A small sound classifier, trained from scratch: 15.5 epochs.
Rows from block 9, named by matrix and row number. Rows with one number belong to one channel. Each number is 128 + 32 x the weight over its row's rms, rounded and kept within 0 to 255. All counts start at 0. Numbers have three digits each. After the name is the row's rms in percent of the matrix's.
# sq0: squeeze pointwise conv (model.blocks.9.sq.0.weight, 88x240x1x1), inputs 0-239
# e10: expand pointwise conv (model.blocks.9.e1.0.weight, 176x88x1x1, transposed), outputs 0-175
# e30: expand 3x3 conv (model.blocks.9.e3.0.weight, 176x88x3x3, transposed), outputs 0-19, a 3x3 kernel for each
sq0.5 103:128128128074128128098128064169128128128128128128128128174128128128128184184199128128128079128128128128128170128079063128166128128128203128128192178128128128128128050128128128128128128128128053187078128128128128128128128195128128165128128128128128128128128128128128183191128128128128128128047168128078164128128080128128085128128128061128128128206128128128128128096128128128128128128195062199066034128128161128128128128128128128128128128045128128128128128062128128159092128128070069128089128169128128066164049128097128174128103128128128128181128128128078128128128179128165128184128128189128128128128183128128128128128128128075128128185173091128128128066128128128073128128178095128128128128089179128128254191128191128209128
sq0.6 091:077128128128249069095176128128128128128128128174128128128075128128128076128128182128128128092205128128128128128216128128128128086128128128128161128031049128188128128077128128180128076128128128128128128128128184128128128128128128128128170128128128128128040128128128128090128128128128214128128091195128128128128061128196053224128128128128043128128128128071072128128128068128160076128128173054128128128128035128128128128128172057169128128128128128128128066128128128192128128128175182128128096128128128128128128128128128128128128128128178195128182128128128128128128128065128128128097128190128128128057062128167128128128128128128128074128076128079128128128128085128167128202128128182128128128128128128128128128167128128081087
sq0.7 102:067076128128081128128128074128080163094128190128210128128128128128128128128159128128128128128128128128128128128128128128089128099128188058106128128128128128128128128089128128167128128128082074064128128128128167128128128128128128128128128128128089128184082128044128128128128128128051185128128128128128128128128160128088179179199128044128128128067128128082067095208191083128128128128174128128128088128063128128128090057173128176128128128128128128128162128128176128128128128128128049128199128128061024093128183128128128128171128128128128204128051128169128092128128128128128128019128196128128128128128128128128128128128128128128071128128128128173128128128208128128128083179128088167066052128128170172168128128128210128128128
sq0.8 102:095128128128128128128128128128128072128128128128188158128128128128128128128128128128128128128128128128128128128128071128073128128128128068196128208128128128128128128081128128078128128128078128128190128128128128128173128128128084128070128128080128128154188128187128128128167128175060093171128128128128128128128128166128128128188128128128128128128128084128128033128205068128166170128128091097128128128156057128128128128128128128202062069128128075079128128172128078128128128128128128070128088128181128128128070128128178128128128196085085230184169187128104067128128128128074178128128128128128128158128074176128071099128128128128128075128091128128128030158128178179128128128224164128128128128128017128078128187128128084203128
sq0.9 106:147059128128169061184128092173066128227128128128128128128128128128187055168171168128128128128128128128128128128179128128213128074194128128128181128166182128128128128128128128074128089172075128128128128128128093161128128167128128175128128011195128128128128058128128174128128094128128128128128128157128128128128128128153101094175128128128128128128181070167128195175128128128128128188158128128087128128128128128078128128128178128072085165178128128128128128128128128159128067128191128222128128128094128128128128169128128128128206128075090065091128162128167065187128064128128128128128128089128088128128128085128165128128225086178128128128091087128128088128128128128128095128128128163128128188128128181128076128098128203128172
sq0.10 101:128128168128128128128128230128128043128156086128173128128128128128153044128128085128128128128128128128076128128128128180128128128071128076128128043128128101128128128128128128128128128128128128128159180066076128128179128088128184128128128128128128128128128128128128217098128128170163128083128128128128128128128128128201128086128075128128190128128042128219128207128128128128128158128128185128175128128128128128128128128128128128128128128255065128196128128128128128128203128167128070128128128085075157068128128146184128128128128128128173128071128128090128128079128043077128128069224128128128128128034128128071128128066128128128128128128128128128128128061128074128128128063177128128128128194163128128128128128187128128128108
sq0.11 095:209128128190128065061200073128128128128128128128128128128173128180061128128128128089128128128128167128128128128128128128128177128128219128128186128080128033128128104066178080128128128071128128043128128128128128128128128128050128128128128172128128128128179169191128128248128128128128128128128128128128128128189128093061128128128128128090128128099077128128128128041079128128128128128164128128128128222128128078128160128164128128128204128128128128053201128076128128128196128185128080128128128128128128128128128089185089128128128128128128182128128128128128128128128066078128128128128128128128128128128128128128088128128128038128128084128170128128128128202128128128128128204128186190178128128076201128128128128128128128128069
sq0.12 095:128128128128188128128065084128128128128128128128128128128075128128128128128070128128128128128128128128128015128128128128128128128020128128128128128128203128128128057084176083128128128194128128128128074128128128128128128230096128128183128128088128128128224128128128128041128128128128128128128128128128128128128128128056128184128128128128128128128128128128128192081128128047128128077171128128128128172191128084128128128128171128128078128128128128128034128128175128128128100189128212186128128128128128128128128081175179128194087128128100128128048187091128128167128128128128128128128128069128128170178045128128128128128128128128086128177128085188128037128128128128191128128128211128128128128128079053058128128128128128128176
sq0.13 095:092128128079128128128128128069128128128128128128128176128065046165128128128128128128096128128128128079169128128128128128128178128192128093128071128128128184074128067128172128128128128128128128128128082128128128164128128090128128178128128128128128128128128128128128128128159128168128077052128128128128128128128128128128128080128128128128128178128075128075128128104128128055128128128128128128177128128128128191128128128213128197128128128128128128128201128063128045128128128128128128128128128128128182037171128166128069181128128128128212056128218128128128128128128128128128069128128128128128069128062065128128128128167128190128032193128128097183128128128128128194128200128128044199039128128175128128084128162128037059128128
sq0.14 098:128128128167128128076128081128128128128128249128128186128128128193128128128128128181128128077128128195128128128128174128128128128128077128128128128128128128128128128128128128128128066128128128128128128192128128167060128128128090128128128128128128172128128128180128058128162128170093128128128128178067128128128128170088128128128128128128128128061128128128128053128074128128128128128239128128128066128128085128128128128091128128128074128182079128128128128085156128128128128128128128044128128172086128128128128057128128057090128128128128128083178128095089128128128183128128128084128178025128128080128128063128070128201128050189128048128128168097198128063128128179128128128068128128128026128128128189128151188128128203128128
sq0.15 092:128128128077165128128128168154128128128128128175128128097128128128080073128128208128128128128128128128128128071128106160128081128128172103128087128128128128128080128128058128128128180128083055128128128128128128128196128089128128128071128128081128128074128128128173128128176128128078128079128128163164128128128128128128128128128193128128128128196128128082128174128128058128128195128128128128205069128128128128128128214128128082166128128128227128078095128128190187128128128128128082128128057097128128128128128128172049128128058128128078128128128128174128128058128128128080037033128068128128128128171128128128128128128128128167069128128128076128072128083128043128128048089128128204128128128088044199128128091128128128169128
sq0.16 096:128128128128128069128065128183090188128089128128128044083166128159128109128128058128128183071128128085167128128128063064128071128128063084128076128128128128128128128128197195128128222225128128128128128128128176082128165128128153128128128128128128128082128128128128128128128236128128203128176093128181128128200128128128128128128217128128128128189089195128128128083128173128128128128128128077128128128128128128076128087128128128044128128128128128128128071128128128128128128194128128128128128128069128128128093128162128128128128128128063128050128180128128128169128175128128128095128097128164128128236128128059128128168068128128128128128128128128128128128128128128128184128128200128128128128128203081128062191128128128128095
sq0.17 095:092159128128128128128093128128178128128128081080128128161128128128128128128069128209128069128128160128128128128128128128128128128086128128128128128128128128128128128128128128128128225128188128128128058128231128128128128128166072128128066128055128128128184056083186128128128128128128128079128128128128128128128128128128081036081128175128093128175092128197128088128128128096166128213077128167128128128128128128128128128170128128128153128128128128128078128128128128170165128128076180205075196128170158166128128128128128128128128128128196128128128066086128072237128128128128184073002128155186128128128128128128128128194128063128128128128128128128201164216128128128128128128076128161128128128088128128191128128200128128128128
sq0.18 108:128128128128128167094128197128128086128128128207128128128128128128128066128128072128128128128128128203128128128128085065096128050128128128128162084128128093128162128128128065048128095078128128128128128159096128128128128192180128080128128128128128128128097128188128128128128165059128128178128167128159128128128128128081128128128080128128128128128128029128128128196128128128128128128075128062221128128094128128128255128128128128176128128128175128164181184128178128151128128128128082128073160128128128128086128128183085128182178128128200128037128128084128178128128079128128128128214204128128128086128128128128091128197128085168128128128128128044128104128128128128056128128128176128128128128128062173128089128128152128128085
sq0.19 089:128128128128128175128212128128128128128128128128128128128128087047128128128174052092128128128128128128128128128128086128078128128092128128128046128214128082128128128128128128128128083128051071169128128128068128128128176197128047128128128128128128128128103128128128128128128128128185128128173128128128128128202128128128128128128128163128128128128128062128128128199128073215128128180128128128128060128128128059128156071128108128128128128184167128128128204128128086128128128128128128128089128128128128128128128128128128128128128128128224128155128210086128079154128085128128128128128128087128128128174185214128128128204047128074065128204128128128128128210128128128189057077128128128128157128128035191128128128128227128128128
sq0.20 100:128128128174088128128128052128055128128128128128128173128128064128128128192063128128185154128077128128085090128128128128128128128128128128128088128064128128167128128128083128128128128128128165128128075128128128128207128099128128128061128128186128099128128128128128128128029128128128175128128128128128128128128055084039128128128190048128128128128128078178152128128128128128128158128128128128128128164128082128090204128128128128186128128175086183128064128194128128128128128128128128128059128128128128191128128128128204128128128128128128128128128056128202204094128128128158128128093056128128193171032083128128215128031183128128128074128128064128128128128128128128128128128015184128089128070128128128128128128128128128128128
sq0.21 106:173128128128128128128128176128128151128128128213128065128128128175128128056128095066166128060128010128128128128128128128128128128128128128128128128159128128128128128166128167128128095128128128128155128128157128128128128128175128128128128128128128128100128128128128128076128220128200128128128183128128177128128128128128100128128086128128128092128128061083083086128128128128128128128128128128128128128128128128128181128102128044128128059070128099128076089215128128128128223072053128128128189128128187128128169163128228128083159128128128128128128128128128128077128128128128179128177128088162128128128128038128128128128128084075128128128128128128208175096182128217128171177128202166089128128128128128203086162128128022189128
sq0.22 101:128128193128128128160128128128090128128128128128128128128128217128128128175128128128095128128174199183128128095128128128128128128073128128128128128128128084128128128128092128128207166128128128128128128128128080128128128128128128128196128128221128082128128078128128128128128128128214128128128128209128128128128128097128128183061128128198128128128128210040128128073188128128128092128128128182128128128165128225128128128128183195128128128194128128208128128128128102128040181170128086153053128128050128128128128128128180128128083128128128128128128176189128169078057128208166128128176179128128128128128128128164128043128128025102069128128062128079128128128128128128128128186094128075128128128128128128157128128128128076128128
sq0.23 096:062160157089128175128128128069077128128128128060128128128128128128128128128170128128128128128128070128128080128128128167128128128128128128128128187128128128128128128128128128186128191174128128128181128128128128128128196085128076128128128182128128091128128101080167062128165128090128128055128128128128128128128128128128128128128128128173128128069128086076128163128128128072105091060128128186128203128074128128073091128128128175062173128128128061175193128128128128194128128128175128171128184221128128181128186052128128213128068128094128173128051128128178128191157128082128128128189063188180128072128128055128128128128044128128128044128128128128128128128070128128190128128128128128189128128128128128128128159076128128128128
sq0.24 107:152165128128128072128186128128128128128128094068128128128064128128075128128128128128166038087091128061158128168128128128128128128128128128171128128128107128128128128128128128128128128128128128128128128169128128128128128087128128128128128128128128202128173232128156128128072128128128156046128164128128128128128202128128128128158128181128066128128128187086128128055091128128128168128128128128090205128128128162128128189128128128128128128128128128128165128128128186128128128128079198128128128229181174128128097128128128128128182128249183164128128171162128128128128207128094128128128128128128071089128128128128128128128128128128128054128128250168178157180170128128181195128128196128128128157128084128182052181128076209128128
sq0.25 099:128128128128128128128128128128128047128128128179091128128128189100077128160128128128128128128128128079128160128098128128202128128187159128128183128128061128210161128180085163128128128099128067128128128128173092128177128128128128128128128128128128174189128128128174128036128193128128128190185100073189180128067091128128128128128128172128128128128128085128128128209128128128172128128128128128128128217128081128058128128052087128128195160128128128128169128128096084128128128128219128128128190128170128128071128128195128068079067109128128128128056209128211128169128151081128128128062128088069128128091161170128128128128128128128128128128128128128172128128128159068128128210128128202128155128075128128176128128128154128128128
sq0.26 093:128128128128128128128128128128128128128084049195059128082128128128128128128128128128082128128128128128181128088054128128128128128128128046072128128128128204128069128128171128094128128128078128079128060128168236128128128177128191044128128128128128128128128128128201128128128128128128128128128094085128128061057128128056128128128128128128213063183128128066175097128128182128189072128128222128128128128128195128128128128128128128128128191064057157071128128128128128128128169128026128128128128128128128186128128128128128128128128128066128071128128128128128128128128128128128189128070128213128128128039128128128128128128128128128128095170208128074128128128128128128202128128128128162128157128128128070069128128128128128128128
sq0.27 098:128198175081128128097174041062128128178128062128157128128190205128128128128128128128128177040128128128128128128096128128128128128128128128128079128128065128128202128189128128128128128061128081128179063128128128179128128128128171064128128095208128128128128128128041090128128199128128173200128068128128128128128128128128128071128086128128068128128197128178189128128128128128187128128151128182128128128128128128128128128128128169128128128175128128128160067128128128128071128128128128128128063128128128128128128128128070171100128174128128128092128128128043128210128128128196128128128159128128128128171128097128181128076128150128128128128211128128128128048128066128128128128060128128035205128128128128128128128128128128128204
e10.5 087:128128128128128215128128128128128128128128128063128128128128128202128128128128128128128078068128128128128128128047059128128128128128128128074128128128128128128128082128128128128128128128128075128128128128128128128128128128082128128049128128128168128128128193128128128177128050209128128128128054128169128173074128128203128128076128128128128128128213128019128128128096128063128128128128080128128048128182128128128128128128128128128086056128128128128128128128128128128070128128128128128061202128128068128211068053053128060128128168
e10.6 098:128173128063128128128128128128128128128175186128128128128128128075128170128186128128128069128208182128088128128171128090199128128090128080128128128180040128128174128128128128128128128128060084128128128128020075128248128076128128128128128128128128077128128095128165128165087128128128090128128070128128078069077128128128128128128128174128093128128128062163128178128128128163111128128128128178128128128180128128181128128128209128078128086128128128085128128128128079067166079128157128128128128128128128128068128191128128049128073154
e10.7 107:128198128128128128064128128128128128206170128183128128128128128177128128092128086128128166128176128155128128128128182097083088161095128074175128128128080128128167219128171077128172128128128128128083189128128128091128128128128187128157128076128128128128128176068128128128128128128199128128188128128079128090159128128128128128128128128128128128128223067128216049128058128128128128128167128128128074128128185098228075171193086128128128178128128167128128128128128128047090128128128162128128128187128128128128085128128128128128068128
e10.8 103:128128128128128128183128100128128128183056167128128128128128084085178171128128128128128128128128128090204070082128128052165128128128128128128128056128128128128128128128128175207239157128094100128088164080083128077077185128128128128090128128079128128084128128128128128128128128128128128128128128128128128128211128171128128067087075128086128128128046128128128128128128128128128071128128128027084046128128098128128084083128128128200128128077128128187195128180183052158128128128196128128128128128128128128177128128128128128128128162
e10.9 105:128128128128128128073128128128228089128128077092128128128128166128128128128039128197095179128169128128128106089156092069196128128178128128159128128128186128128087172128128094128128128128128180128128128128128128128128208128128128128128162128128128051128128128194077087128128128098178128128097128070158128128087175128103128128222128128128128128128093128204128083128128128128128128042128128212128166128128198128128082128200128070159128128128128075128128093128128128190128201154185085128128128165128128128184128077128067128128128128
e10.10 098:128128128128128068224100128128128128128097128128046068128128079128128128128173128164128128128128177128174057128128128128086128128128128054128167128077128128128128128128128068128128128128128128089128069128056128128128076128070128128128128199128128128066128073128128128070128128128063128040070128080128098128128128082054128128128128066128128064128128128128047064128128128128128081128217128128128128128128128076059128128128128160128128128128192128128128128128061128164128128047185128128128128128128066128128128128071128178128100128
e10.11 098:128128128092128083128128128058128221128128128056171128172128181128128128128128128197128128128128128128128128128128204079089128128128128128128128223128128050128128128128128128128128128169128128128128128128128225128128087128128184128069128128128128128128128190088209170128082128178128128091128128197080128128074128128155128096128128032128069128128128046162128128128128128185128197128128128128069128128128128128128052128128128182128128128128128163192128128055128128128128128076081128128128128128128128088128128186128176128085053128
e10.12 098:128128128128128128128128183128128128128128128128215128128128071071128128128128128128128074128189069128128128128128175128128128128128128128128128128179128128041128128128128128128128128190128128210167128128128128128128172128167128128128192128128128128128180170084128183128195128089128128191128128128056060128128128191230128078128128128058128128128128128128083128128128128128128128128128128128177128128075128081128128128078128061095206057161128128128183066128128128044128198128128128050128128128128077093128128128128056128185128071
e10.13 100:056016178128200086128128128089128128128177128128128128053085128173128128208128128128128050067128181128128128068128065128069128128091070128128128128128128128128128128188064128128197128128128175128128128128128092172128190128061128128128085128088128128128128128128128128088128128128170086083208155128106128128195128128128128128177128128128200128128128176128128098082166206128175128085128128128175128128164128094128128128128178128206128128128128073128128128128128128128128128189128128128073128128128183128087128128128128067128128128
e10.14 097:128128128128128128128128128187128128128128128128128128128222128204128128128128070070177054128034128128128128128128128128128212128128128128128128128128128128065128128128075206128128073128128128128128128128033097128128128128198128128128169128038210128128069128128128128128195128128166180128186128128128077073128128128128051128128128128128128097128198128128178199128128082128128128128128128128128088128198128128128181128128128128186128128094128128163079128128128128128128178068076085128128128170128128128194179058128128128128128128
e10.15 096:128128128128128128128128128128128128128128128194128047128128128080128128128186073168128128128078128128128128128128162079070128128128128128228128128128048072128128128128128047202128128128079128128128183128042128128128128128128086177128128128128082128128128061076128128128128128128128128212128128047128128128071128128128128128128052191128128128055128128177128057128186128171128048128090067128128128128159128128128161128128128128128128048128061230083128128128128128128128074128128128128128128128128128128128128128128128085162128065
e10.16 084:128189128128128128128055128128128211128128200200128128128204128128128061128128163128128128178128128128128128128128128128079128128175128128128078128128081128044128128128128128061128128128097128128202128180128128062128168128128128076128128128128128055165128128128128128128128128096204048128128074128066128128025128096076128128083128128128128128128128128128128128128128128212081128128128128128128128075128128128128128128128128175167128128197194128185128128128128128179128128128065128168128074128128223128128128184128128128128128043
e10.17 092:174063128170195199128128077128128073074045086169128170128128128189128128128128128219128075128128128207079128128128128128128074128128074128128042083128128128128128128128128128128128128068128055128128183128128128128128100128076128128128128128128128128128128128086128128128088128128128073128128128128053128128050128043128128128128128128128180128128128128128207128128128197080181128128192128128128071128128128128128128086128128128182128067186128128128128128128128128029128174128063092128128185128128128128128128128128190128128128128
e10.18 106:086128165188128078128165128128128193128089128128178128128128128128128128053188128128128095071128128128128080128086128128177128177128128128195128070128128128153128061128128128154128097128185128128128082128101128128128128185128128128128128167168061128128128128128195128128128082081077128128128183128128128179128128128056128128202128128241128128128128083085128088066128128128128128128128091072128216189128128128128128128078128158128128128087063128128128068219081128052068128128128128128174128128128128128128128128128209128128128128
e10.19 100:128128128128128128128128128128128128205128070195128128073084128189128160128128128039074128128147128128060064128174128128177074128128128128128128128193128179128078128128205070183128128128162128128128128189128162128128128128128128128128128128128128162128128128074128128128128128169128128199128128105128064128185182223128128198128128128128128128128128062128069128128128128128128128128048128065174087128128187128128171128128128128128128128175128128128128128128128188128128195128055128167128128128128128056128222095128128128191174128
e10.20 097:172061128128064128128128128180128128128075128128174128128128183128069128128193128128128073170249128128128083128128128128128181128128128128128128049128128128128128128128128053128128128183128128128065128128128128167065128128128128128128128180128128193128038128128128128128128190128128128128128128128128035217065128128046128102128128233083073063068128128128128128128128084128128128128128204128078128128128128128128128128128128128128128059080128128128128072128128128128128128128128128099128128128128128128128128128044128067128128128
e10.21 108:128128128060128128128171164128128128077128128128128076128128128128174128128066080128097072128128096128193128128128079044128128166128128079067128128128128128128128128128081128128069185128128128128128128128128041128128128128128128128128205055128128049181128128128128128128070128128193220128128128203070128056128128051088070128187128200128081128128128128069128128128128128128128128084128128128128098128128128128128128090128128056089128128128128128128128168128069128128168128128185128216128128181128088128128128128093062128128089128
e10.22 106:174128128088128027128128128128128128128128075128083043093216065159128128128128128128039017128128128128053128128128128128128128128128128197090128164128086128128128128068169128128128128128128128128097128128080128128128158078128067175188177128128169076128128180128079128128128077078128128128059128128128128128128128128128128093128128086128128219128128089128128128128128128128128128128177082128128175128072128128185008189128128128074128128128128128128128047128128128128128128068128128128128087093128128128128128128128128128128084128
e10.23 102:196128128128128128128128086087128128215168128078128128128128128128128128167204091187128128128128128128128128173082176141128183128128128128128128128128128128128128128086128128166080169230194180178128128190128128062199164128128128128128128128128094079128128128128128128083128128071128128153210128128128128185128198128128128062128128089165128128128179190174128092163128128128128128071128128128077173128181128174128128128183128128128128128161065195128172128128081128189195128128128128128170128045128077096128128128169184128128128128
e10.24 097:218128128128085203128128128128128068128204128179128128060128128128128067061128128128128128128128128097128128128128128128065057128128128128128128195128068128071128176128077128128161128128071128179218128081128242128080128128128128094128128128128128128128128128070128164128088183128128175056128083128128188128128128128128173128128063128128128128128184071128128128128128128128128128128128063182128128128128128128128128128128088093128128128049128075075128075128128128166128128128128128070178128128128085128198128128128128179128128066
e10.25 103:128198077128128093128128128128046128128128063128128128128128128128200190128128128195128070173128128192128075201128128128153128128128128128128175094128128067182128128174128128128128128128045128128128172128220128128128195128128083128097173070128182059062128061128128128128128128128128207159128128094128210213028183128069128128128128128166080128077128128128128128128128076128128128128182075128128128084128128128128128128128128128128128128128128128201128128128075128128128128128128128128196128128128128128128128128128128128128128170
e10.26 100:068078128128176128068128128128128170128128128128128159128050128194128128128128128128064043128186194180128128128050128128128128160218128128128128075128128128128128128185128128083128128128128160128128128128193128128128128128128128128207128201128128128044128128128128128128128128128166195184128099128128054128164128128128161128183198128065128128128128128080128128128128128169073128192081128184128128128128128128128128128082128069128128171128172200128128128083128071128128128090063128095128128193128164128100128193128128128075128128
e10.27 100:128128128128128128192128128128171128062128128128049076201165128128128128128085128025178064128063200182084128128128128128179184128128128077128128060128128128128128128128128128128128128096128100128077184128072128128128128128128128128128128092128166128128128059128128071128086128128069128128128062128128128128128128128128185176128070190128069128128077128128128128128055128128128128128128068128128128128128128128128128128128128128173128128128128168128128204128186128053128074194128128184159128128128077151128064128128064212128128096
e30.5 100:128095094128086128128091128164069128128128128151128128248128128128128128078128128128128128189128128128155128128128196128108128128128128128128164128128128128212128128166128191128128128128128128128128171128085128128128128128097128255128128088128128128147128128181128128128128128128128128204077128128128128128105128128128128128070128128128128128044128128128128128079128128128078128128128128128128194178128128128128128128128128128128080128128128128067087128128128128128128064128168069210128128128128128066128128128182128063128128079072128128128
e30.6 090:128161128128128128154086128128128160128128232109160128101161157128128152128128128128128128128128128128128128128128217128071128157210128128128128128066128128128128128128128128070128128128128128128128128060128128220219128128128128128184084128128128171128114128128128177128128128128128128090065128128128128165066207128128128051165128128128128128128128128128128128128166128128071128064128128128128128128128128128128128128128104128128063128128128128128128128128128128128128086171128128128054175188128128128128128128076128184128101128128128128211
e30.7 094:083225128128128128128128089128128128128036082128210128093128059128128128128072128128128128095211128128128128063128128128176128255206068128128128128128128128128128216128128128045128128128164175128128204128203050128128128053128128128128219128128166128058128128080128128099128030128128128128177083128094128169128182164128128128083128128128173067128150128128128087128128128128128128128128173128128128128128081128128128105128128128128128093128175087128128158128128128128128128128080128250128128063225128128128169203128064128128128128128128128217
e30.8 096:128128128128128128128128128128128086128128128128189128063191190128128128128128128128217111128128128128128128128144075128128128066128128128128128128128041128128128128128091128128128128128072128171202128072194128128128128147128128128128098050191128128128239128128128128090188128064128128128128128128072128128128128128128128128216128128128128128053128128164128063128128198082156128128128108128128128128199128128078128086115128128128199196128128075128128128128068098184128128189128128076128062128128128128163128128078090107128089185128128156128
e30.9 101:128128128171163094032188250128128128128128128128128128128128080128128128090056128194128194028128128128162105128128128128128128128069128128128128128128128128128154128128128128128051128181162128042176128162083128142128128128208128088128128194167128128128180128050128128128128128185128031176225172128128159128221200128063128185128128128069128128128128128128128128128128054128128175080128081128128113097128128069128128085128128128128128174128128128128203128128066128128128128182128128225128128128128128062128172128090183128128128128128128128128
e30.10 105:072128128128128097128128128128128164128128128128103128128128186128128128128128074158158128128128128185128128128128128128070128087128128128159128128128128189128128128128102128128188128128145101038088128196128128128128232057128128128128128128128128128213128128160128128128128128128128128128128083128128098128128128128103128128128128128092128128128128128083128166043128128080095128128128090192128128098093049128128128128197128128128128087128128128128193128128128158167059063062175177128097095128128075128128128214065128128223020128128128128128
e30.11 098:128128128128128128128098128074170184128167078073167128086108052128128159086128128229063128199128128128128161128128128128128128228128128175084128128128161053195128128128128128128159128180128174128065065093180128128128154206128128128128090073128128128128128128128128128080128128128128106128128107128128128128128128128191085128128048128072151073128128128128128128128191128128213096128128128128128128128128128128128128128128128128128092128089128128128128128128128128176128128128128128128050128128128128128128128128128128128128128128128128128128
e30.12 097:128205171092128128128128047128128086128128186179079128128128053206128072101089128128128181076128128128048065099128128128128089128128152171128083128128128128128192128154128239128128128128128128128128175128036041089128128192128128128128128128128090128128128128081128094128159128128073166128128128128128128128128128128165200054128128128128128128128128128128128128128128128128128128128128128128207174128128128128046128143128128128148128191128128198206128128128128128181128128128158083128128128128128128158128090128128128128128128128128104091128
e30.13 105:128183066193128128128080090128128128128128128063183082168128128128078152154235128128128093187128128128128128128152128128128128128128128128128181128078128135082128128128128128128128128128180084079128128128128203128232128150128128062128128128128128128089128128128048080104128101128128059128128128128128128128200102128128128073128128128128128128128128128120128128212210049128128128128128128128166128038128128128128128128128128128128128128128128233128128154128128128192128203128172128077035128128128128065128052128128172128128128128128128128173
e30.14 093:128179209009187128128128128128128128128102128128188082128128128128128169173128128128128128234128128128128042128128128128128049128128128216177128128167128093188128151191128128171128128128128088128128128167128128128128071075128255172128128128128128128081128128128128128128246167128128128172080128128128172128128128128128128193128128181128128128128128128128128085128209128078062128128128128217190128128128208128128128128128177128023128128128046128128102181128128185128128128128128128182128128128128128128128192128128128128128157188128068128205
e30.15 101:067128208128128128128128128128182061128128178128128049128128128128128128128128128189175128128128128128128128128128196128152128128067151128065128128128128128128128128189128128128060128128128128128167128083046128180128128128128128128128128101128128128100128165128078093128128128128128184128086128128092128128072128081128128128128128042128168128128128128128128128224210076128128180128128128128128128048128128128128128178128128128128128128161128128128128087128077149178128128128128128128128128083128128238128128128128128128128128169128128128155
e30.16 098:063128177057082128089128180128128128128128128047128163128128128128164128128183128128128128151128128128128128128193050128128128157128128128128128169128128128061128128096128128128189184128128065013128128128128070128128128179196128128128128104128128128128238128198172128128128128082128128069067128080128097128128128075128128047234128128128128128103128128128128128087074128128180040128128096128198128128128128128128128021128128128089128128128128128096128128179128128128128067128128128128128128128128128128191128128128128128042091128128081162188
e30.17 101:128172128128105176128063198128128091128128128128100128128128128078128128200128128128074128128128128128128128128128183128128128128128055128128128062128167128128128151128197128128128178128170128128128128128147128229064128128128128128128169093128128182128128070128084128212026128128128059128128128066161128128086128162172097128055128128128128194128098128199128128128128191128071174128198179128128022128128128128157128128070128089128128196128128084128058128128128128128128184128128150128101128128128128128128180128128128128128073128068128128128
e30.18 100:128128128177128128128128105128128128128203128128128128128128128128128073128128128128169128089128128128128065199181082128128128028128128128128128184128128128128128073128128128128128217128128128128128128128128128128064128128172128193128067128128186128128128128128090128128128128128128128128128128128128128128128076074091128094128128128128128128128128128128128171192128128096202128128128104128084128096128086072128128128128128128128128166128050128128128128068128211192128172128128128063128128128128128128195128181128064059224128128128185167081
e30.19 100:128177128128128128128189128176128128208128128086193128128128128128128128128128128128128128128128207128099128175193128128128128128114128128180152046128172128169128128128079059191128128128077128128128128128070128077128128128128128128128128128128128082088128128128128128128065128057128128128174128128128128128128128128128092128128072128097097091128128128128128128128128160128128128128128128128128128072128128226128128128128128128236128128255128128128128128028128180073059128155128062128128128128107172128202128128193086164128083128075128128128
e30.20 081:200083128128128068128128128128215128128128128128072198128166128128212128128046075128128128128128128128194186128128128069069255128099128128128128198182075128128128128128128128078128128211206128128128128092220177068128128128128128128128128065128084128128061213084128128128128128128128128056059128128128090128128128128128128128128241128128038066128128128128231128128128201128128128128128128128128128058128128128128128153128159128128128128169128128128128128128094128161128128128128128051128128128128170128087128183128128128128128128128073128208
e30.21 102:128198128160128053128128128241128078167128128164128202128128189128076111070068186128128128170128128128190128128089070096128128128128203128128053091128095195075058128128128128128128128128128115090128128128128128128128128128128050128128032128128128128068065128128128128128060203128128128128081128128128128028128128168063128128128128128071128128128128173128128128128128128128167128128093184128098128128128128198128089128128128097128180087128128128128128057128185185128128218128128128128085128128058128128128128128128180096128128128188128089128
e30.22 110:128080128168128128128128128166128128128128151078177128128175128102175040128128228128128128073139128198128128128099128128170128082128128128128093128128076042128088128083128160128128128128128128076177128128049097128165155073128128128128203058086128128128128151128128166128128128128128128167128128128191074128157128128128128128128128085128128128128128128128128128128172088128128151192128128073128128205128196128128128161128202128161128128185128170058128128172128128128044097128086088128170128161128084128128128128168128128038128128178128128161
e30.23 099:128128205136128128074158241128212073128174046128128128128128098180128061128128128170050128128077157128171128128128128153128128128189128128128128128128128221128128128128084128088177128128128128128128128128175128128091128128128128128100076052128128128182128128064128128063128128079128128070128128128163128128128128128128128128128128128128144128189224194128200128128128220128128128128128128162128128105128128128128128128128128128093128180128128128182065089128170128091128128097071128128128128128217128159128128128163128128128180128101128128128
e30.24 104:128103128128128128128099128128128057128128128099078128128128191210248128128043128128128148061128215128128128128128185128128128128128128154056128128128128177128088128172175128128039128128099077128172128128128156128128128128128069128128128128128128057128128128128128128128128128128101128128155186075064128128128128155128128128128128128088128143128128128128128128128090128128128128056128128128128171128128128128188128228168075043128128143128049128128128128128185128128189201095184089128073200128074128128128182206128173128128128128079215128091
e30.25 097:192128085128128128128128128053128128077012128128128128175128128128128075128021128128096128128128128128071128128128160128154128128128128128128128194128128128128128128056075128128128128128082128128128128128128128128128128051178128128076128128128128128128079128128128068161128128128128128110128128128128092128128128128128164128128128075128128202128128128083128128128128128092128128128128212128128128128128173128128147000128128068128128128128189128128128167128128082128128074128128128128086161128128128128128128158128128093128128128128080128128
e30.26 096:008128128203086128128128063128128144079128128128128106128128128128128207071128128128128128128128128128167128128128128128062128128128128151128128128128128128128057128128088128128098128128098128085069128128128161128128128128165128128128085128060128128128088128128128128128128128128128128128100128128128128128128128128128128128230174177128128086128128084128098128128182128128128176128128128128128128128128128128128128128128128128128128128060210128211128066128128128128087128128128128199128228128128233128183087128128128071128128128048128094128
e30.27 094:128128128128128072128128128128128128128128128013128128128128033128087128128200128191108128128128128128128128128128128128128128128128128174128081128128128128128128128128188089128135128066128128058228128175128128128128128128128128159128069128128128159058027128128128128128080200128128128128128128128128128128128128128128128128128128128128128128128171128128128128128128128128128128128128128128128128128128128105128128128128128128128128128128128145128128128185172047044128128182128158128055128062128128128128128128128128160128128128128128128192